From a checkpoint of a small sound classifier.
Training: 14000 steps, batches of 256.
Data: trained on simulated sounds of rotating machines with and without faults, 39062 training examples, 91.8 epochs.
Rows from block 2, named by matrix and row number. Rows with one number belong to one attention dimension. Each number is 200 + 40 x the weight over the matrix's rms, rounded and kept within 0 to 999. All counts start at 0.
# q: attention query, key and value (stacked) (model.blocks.2.attn.qkv.weight, 1152x384, the q third), inputs 0-191
# k: attention query, key and value (stacked) (model.blocks.2.attn.qkv.weight, 1152x384, the k third), inputs 0-191
q.231,218,204,207,128,216,161,200,261,180,174,197,191,229,224,174,248,214,170,178,172,175,173,190,199,176,169,219,166,177,225,187,208,185,207,188,192,178,185,205,212,217,238,198,203,169,219,193,179,179,176,207,188,258,208,190,177,205,172,166,192,193,183,163,205,139,185,244,159,184,180,191,219,196,178,172,200,149,195,170,124,236,213,190,258,237,251,190,217,215,223,197,169,158,209,163,146,206,205,250,185,190,166,155,182,166,153,225,163,175,168,195,209,229,209,193,201,163,227,195,215,217,198,194,210,211,233,171,205,199,248,144,157,221,171,162,193,140,177,160,188,179,247,211,214,171,180,171,200,280,178,250,192,219,200,201,226,264,205,139,230,180,193,206,231,172,196,206,182,196,216,240,159,213,193,215,206,259,195,210,185,216,216,202,179,173,129,230,176,134,218,231,199
q.232,201,161,157,105,215,147,192,273,217,202,231,185,234,260,230,289,183,178,250,201,227,283,189,148,150,150,119,174,132,203,112,209,160,210,243,168,176,220,185,235,204,233,197,181,186,243,204,194,161,157,237,238,251,211,190,250,239,229,188,250,171,182,133,298,154,213,194,118,239,213,193,227,201,147,162,190,172,193,135,112,188,230,177,279,274,254,211,198,252,208,191,106,154,224,213,165,240,197,268,149,186,154,183,200,168,85,214,119,199,144,225,209,248,188,217,177,137,215,193,190,231,155,139,237,226,245,128,209,271,215,174,169,214,226,135,163,147,176,167,237,180,233,187,276,166,197,134,154,254,186,238,290,212,188,239,241,225,202,202,264,201,153,172,240,174,180,172,232,175,209,242,190,259,202,221,237,230,240,240,227,216,237,175,206,190,163,189,150,154,239,260,244
q.233,207,256,205,293,180,225,182,118,166,173,171,217,171,147,171,112,215,248,123,185,160,104,186,261,268,226,277,220,273,204,294,188,269,202,164,247,173,165,219,166,208,193,187,261,179,144,213,204,244,228,175,192,149,161,243,103,146,149,192,118,222,207,242,81,239,156,221,282,139,167,194,177,203,244,264,223,167,226,269,254,226,179,259,121,138,158,151,200,117,196,217,320,242,156,136,195,158,175,119,236,217,236,198,195,221,323,218,297,159,236,177,174,171,225,191,233,245,189,222,185,143,256,246,166,170,181,244,176,106,197,216,201,165,140,257,272,246,243,232,149,236,129,225,110,214,171,257,229,165,240,166,102,188,209,136,143,158,196,173,130,161,280,229,153,197,233,256,172,251,200,135,209,140,232,172,190,218,157,131,190,190,155,153,159,207,169,201,263,189,180,131,140
q.234,260,176,162,167,230,178,261,210,197,222,223,205,159,217,229,223,163,166,232,216,278,307,193,159,172,216,77,204,212,135,137,213,177,172,265,136,266,254,136,240,173,206,181,160,255,249,218,262,150,143,209,193,186,249,133,315,277,213,232,310,201,165,215,282,216,277,208,145,247,218,224,172,210,230,177,218,308,96,187,212,169,215,171,255,211,228,203,130,276,207,214,46,207,222,355,272,212,224,242,157,204,156,311,163,137,136,119,177,231,177,290,218,186,164,239,167,181,152,138,198,227,169,223,233,175,213,145,225,293,180,244,211,268,223,159,152,228,156,200,281,194,191,265,251,216,299,120,194,171,140,240,258,239,212,224,203,174,201,310,219,243,136,172,243,172,179,115,228,154,201,272,227,194,140,236,190,179,305,276,256,252,160,247,238,194,222,236,170,241,198,215,333
q.235,198,190,199,286,205,258,211,159,209,196,192,211,174,169,188,123,179,222,171,195,200,150,205,230,223,265,234,240,255,190,256,195,219,195,191,228,244,189,206,178,191,167,200,226,222,172,199,220,224,214,189,182,159,193,201,205,192,190,217,173,217,211,245,136,273,221,188,262,184,215,196,162,190,256,225,222,258,195,257,278,175,172,238,130,165,127,194,191,190,185,188,240,255,192,212,250,168,196,131,227,219,243,261,186,218,276,169,252,193,257,209,178,144,206,209,200,263,158,198,206,182,212,251,177,192,185,255,183,174,153,243,222,182,195,264,235,237,223,225,196,220,177,210,158,235,230,241,229,153,227,154,155,197,211,163,150,152,197,227,170,222,229,206,149,211,200,204,201,208,198,143,237,145,198,177,167,159,195,187,207,182,149,225,192,226,272,198,208,263,161,159,192
q.236,207,225,204,287,198,238,199,121,194,202,186,204,161,167,170,112,212,235,176,223,180,146,211,282,247,252,266,241,221,197,265,200,243,201,204,221,197,210,231,196,206,174,222,243,154,166,230,217,243,247,186,191,145,184,233,126,128,161,217,152,227,225,252,82,261,176,212,277,155,156,174,170,159,235,215,220,205,202,254,274,216,194,234,131,165,130,150,214,145,181,210,258,206,138,160,205,168,197,163,253,218,235,200,194,227,326,217,257,200,252,180,178,167,222,224,220,254,180,204,191,134,250,248,156,211,191,233,177,111,181,208,190,159,172,239,262,259,228,201,150,221,142,200,127,222,179,225,251,148,220,179,130,189,222,145,161,183,210,229,143,183,251,201,168,218,203,238,151,221,194,100,219,183,220,166,181,187,162,154,184,189,190,181,164,193,209,197,232,197,183,127,137
q.237,196,148,207,113,209,179,201,220,241,232,214,162,228,216,221,194,173,138,243,206,197,219,217,152,163,182,142,157,128,185,172,194,150,162,230,169,203,220,204,210,218,207,182,118,253,260,167,201,150,201,232,200,235,238,193,239,225,260,183,270,143,186,153,272,156,241,190,135,229,180,193,184,178,170,155,148,224,160,138,193,188,219,120,256,239,214,240,208,243,188,182,91,165,243,229,182,271,234,235,170,181,191,191,192,169,130,195,115,270,196,234,221,234,163,200,193,154,229,166,229,268,151,177,198,195,224,193,182,253,216,152,193,238,242,138,129,122,172,189,215,161,250,166,258,159,224,131,143,225,142,243,222,182,211,273,247,229,200,207,240,243,138,173,195,196,146,154,183,147,219,262,204,254,158,237,215,214,205,242,186,211,262,243,231,174,225,208,153,212,178,268,261
q.238,169,234,239,277,169,232,137,115,177,176,155,204,180,138,144,111,240,268,163,167,157,79,187,249,251,206,317,208,242,226,288,173,270,200,142,242,157,154,227,168,216,173,197,239,178,139,179,180,252,238,185,185,184,144,253,87,124,174,197,102,231,234,220,74,244,157,210,266,140,164,183,197,197,216,271,193,134,253,234,253,229,152,236,129,130,155,176,229,110,184,208,340,210,167,107,167,156,177,121,226,223,252,148,190,231,309,215,270,181,213,145,192,163,208,169,249,249,216,247,182,141,262,219,171,183,172,240,167,53,214,202,197,119,176,246,247,231,227,241,115,205,143,184,123,204,146,256,222,164,232,164,95,173,189,136,175,212,176,149,119,177,272,217,152,204,212,269,156,244,208,116,202,171,248,201,207,208,131,133,164,168,181,154,190,189,199,187,261,195,167,163,104
k.231,179,184,219,196,181,222,254,160,190,167,238,143,154,208,254,198,192,245,207,227,236,184,155,228,166,218,261,237,295,207,222,215,247,201,162,243,185,206,220,188,149,201,229,252,207,225,190,174,183,180,174,179,284,209,180,204,239,220,211,166,193,185,282,179,206,170,181,268,210,144,220,239,131,242,219,131,249,171,225,229,214,166,264,203,209,245,260,203,227,225,197,175,200,218,192,269,226,243,203,218,204,204,208,218,201,209,184,211,140,168,254,230,197,267,188,190,208,206,210,224,189,209,179,211,193,224,197,213,193,240,173,238,238,201,182,209,153,181,190,206,140,180,216,207,258,213,233,168,221,242,183,130,172,199,164,243,186,156,222,209,217,212,216,164,174,227,198,196,241,235,233,247,177,194,135,261,212,172,228,242,203,210,183,208,204,190,278,197,178,235,177,267
k.232,198,145,213,198,206,225,250,173,160,171,237,176,146,192,221,259,200,235,236,190,249,229,129,215,202,221,254,267,285,168,268,209,249,165,127,202,174,195,228,158,167,211,271,252,210,250,176,203,164,184,179,183,239,214,196,190,239,224,216,220,148,150,223,196,203,196,218,260,181,146,183,223,120,212,162,127,236,144,251,267,185,207,212,211,240,218,268,206,190,194,183,188,135,189,197,212,259,251,243,183,166,170,142,184,209,232,197,191,160,187,249,212,195,262,119,262,248,241,265,218,171,194,179,207,200,264,192,141,211,255,218,216,267,196,145,171,165,253,169,199,138,146,218,236,238,180,231,169,227,194,208,124,194,183,152,301,200,178,260,183,267,207,256,82,217,222,199,137,233,151,257,233,223,240,109,242,190,144,232,182,206,246,193,239,267,184,282,180,163,221,194,239
k.233,117,277,230,207,149,173,171,252,302,213,204,254,252,222,235,158,210,227,175,235,184,119,241,237,149,166,131,154,163,220,100,154,138,267,280,194,266,204,168,222,170,193,143,187,213,157,209,193,235,220,240,209,134,211,208,224,184,165,183,148,260,217,187,244,166,189,144,187,241,252,280,219,283,201,263,281,154,283,137,174,206,154,212,202,166,234,174,156,225,224,267,220,281,255,197,224,99,145,153,244,265,255,275,260,177,166,192,210,213,205,172,198,199,172,250,79,119,167,143,212,203,190,237,208,214,150,213,280,145,126,200,196,144,222,280,261,245,145,267,221,228,261,188,162,207,151,196,231,181,195,178,261,204,152,237,134,199,236,156,210,140,234,180,338,185,250,226,291,203,252,199,194,159,142,275,167,188,267,171,248,211,157,194,140,133,230,183,203,215,189,197,210
k.234,333,156,115,161,225,175,204,183,134,222,159,236,186,215,121,259,186,141,171,121,191,229,167,121,264,196,114,186,170,158,295,251,215,165,154,150,152,140,184,179,296,216,207,163,173,164,185,265,165,218,183,197,136,127,268,182,225,147,219,245,221,180,174,269,219,217,212,155,99,204,112,213,296,172,179,160,139,168,263,142,190,241,120,243,197,183,179,280,186,226,138,206,140,164,153,202,271,220,206,153,144,170,146,135,174,164,235,234,262,137,172,170,207,166,238,220,216,196,231,162,207,173,205,252,158,197,147,107,219,180,162,146,223,170,154,149,209,276,151,142,191,212,188,236,139,182,176,191,204,134,239,266,199,230,213,105,177,204,219,257,124,138,196,187,173,98,207,193,179,181,133,132,310,302,210,172,203,173,168,138,248,217,202,257,200,151,82,181,180,174,204,171
k.235,214,220,169,199,218,185,160,236,240,253,142,218,253,201,152,141,216,150,166,181,151,206,252,159,219,188,130,124,126,224,162,188,155,209,254,201,218,198,166,235,255,206,150,136,178,179,215,221,207,227,214,211,132,164,226,199,188,154,175,186,225,227,154,202,211,230,196,150,207,236,189,200,292,171,219,250,145,264,166,130,203,215,147,199,196,183,148,204,213,214,196,208,218,195,179,182,152,191,181,188,204,206,212,200,213,168,227,202,273,221,136,156,209,115,254,170,164,187,165,180,237,181,214,188,202,133,190,219,184,135,200,192,155,183,218,210,254,191,203,186,231,249,191,188,164,192,169,230,189,181,191,267,197,205,254,114,197,226,169,209,139,187,148,266,186,161,187,234,179,228,138,163,219,203,277,142,207,227,163,216,222,182,203,202,184,213,97,213,225,150,186,170
k.236,151,247,213,229,175,189,166,236,243,240,170,217,250,204,207,165,228,183,173,215,167,155,242,204,177,186,136,156,134,222,111,167,137,238,263,199,233,166,165,183,171,219,149,169,202,173,218,198,229,231,215,221,138,206,201,228,172,177,199,168,218,220,170,214,177,207,162,162,240,220,236,196,274,194,223,237,175,278,153,156,204,178,201,192,157,225,128,172,227,215,234,193,265,199,198,179,150,199,166,224,223,224,235,227,178,188,169,195,240,233,171,202,198,154,199,127,128,215,155,203,253,173,213,172,226,178,226,243,170,146,203,245,147,232,258,256,253,150,272,208,205,264,190,220,169,164,162,246,173,184,184,259,198,164,244,159,168,185,152,233,176,229,151,335,198,232,198,258,183,225,178,180,185,142,252,154,163,240,174,219,168,171,190,178,149,227,192,209,270,190,206,197
k.237,248,148,183,187,237,248,251,136,132,187,213,171,153,198,185,199,179,190,226,223,169,296,158,171,244,236,295,215,217,210,249,227,254,160,158,212,172,198,257,200,168,206,246,182,135,264,222,176,191,162,161,219,286,200,198,184,200,237,196,233,174,249,216,121,194,213,214,191,170,179,130,173,110,203,215,131,260,154,222,233,200,214,199,198,243,182,250,238,206,175,171,148,166,165,248,182,274,210,228,148,157,136,196,157,272,234,243,193,185,216,244,179,192,258,196,277,242,269,200,227,254,239,181,192,201,200,187,174,233,251,168,206,201,188,122,147,156,204,157,209,168,173,207,227,183,253,186,171,181,201,197,159,169,217,194,245,193,159,227,214,236,181,195,150,247,125,170,154,163,160,206,234,233,229,95,247,223,177,245,181,182,257,181,284,251,222,185,198,194,174,200,185
k.238,94,260,291,219,152,202,174,245,303,213,226,245,273,187,252,141,213,226,216,281,178,129,272,254,139,191,199,179,185,250,66,146,159,260,274,228,276,216,199,208,144,190,164,208,234,207,222,152,288,193,247,240,193,256,170,250,153,232,166,132,225,242,199,179,136,198,130,221,326,252,284,215,189,209,250,301,227,310,132,244,219,162,251,163,194,224,204,141,245,193,287,206,312,241,233,202,112,191,158,262,274,277,291,294,199,181,170,169,190,233,185,196,203,209,203,138,168,197,168,247,206,197,251,175,236,209,229,323,186,172,219,241,136,262,297,268,223,93,275,233,211,254,197,146,240,166,206,222,173,233,156,233,209,157,214,232,217,215,154,166,223,243,177,353,216,271,195,263,206,228,230,238,128,131,254,212,206,243,225,281,154,166,232,131,134,268,229,222,251,181,222,213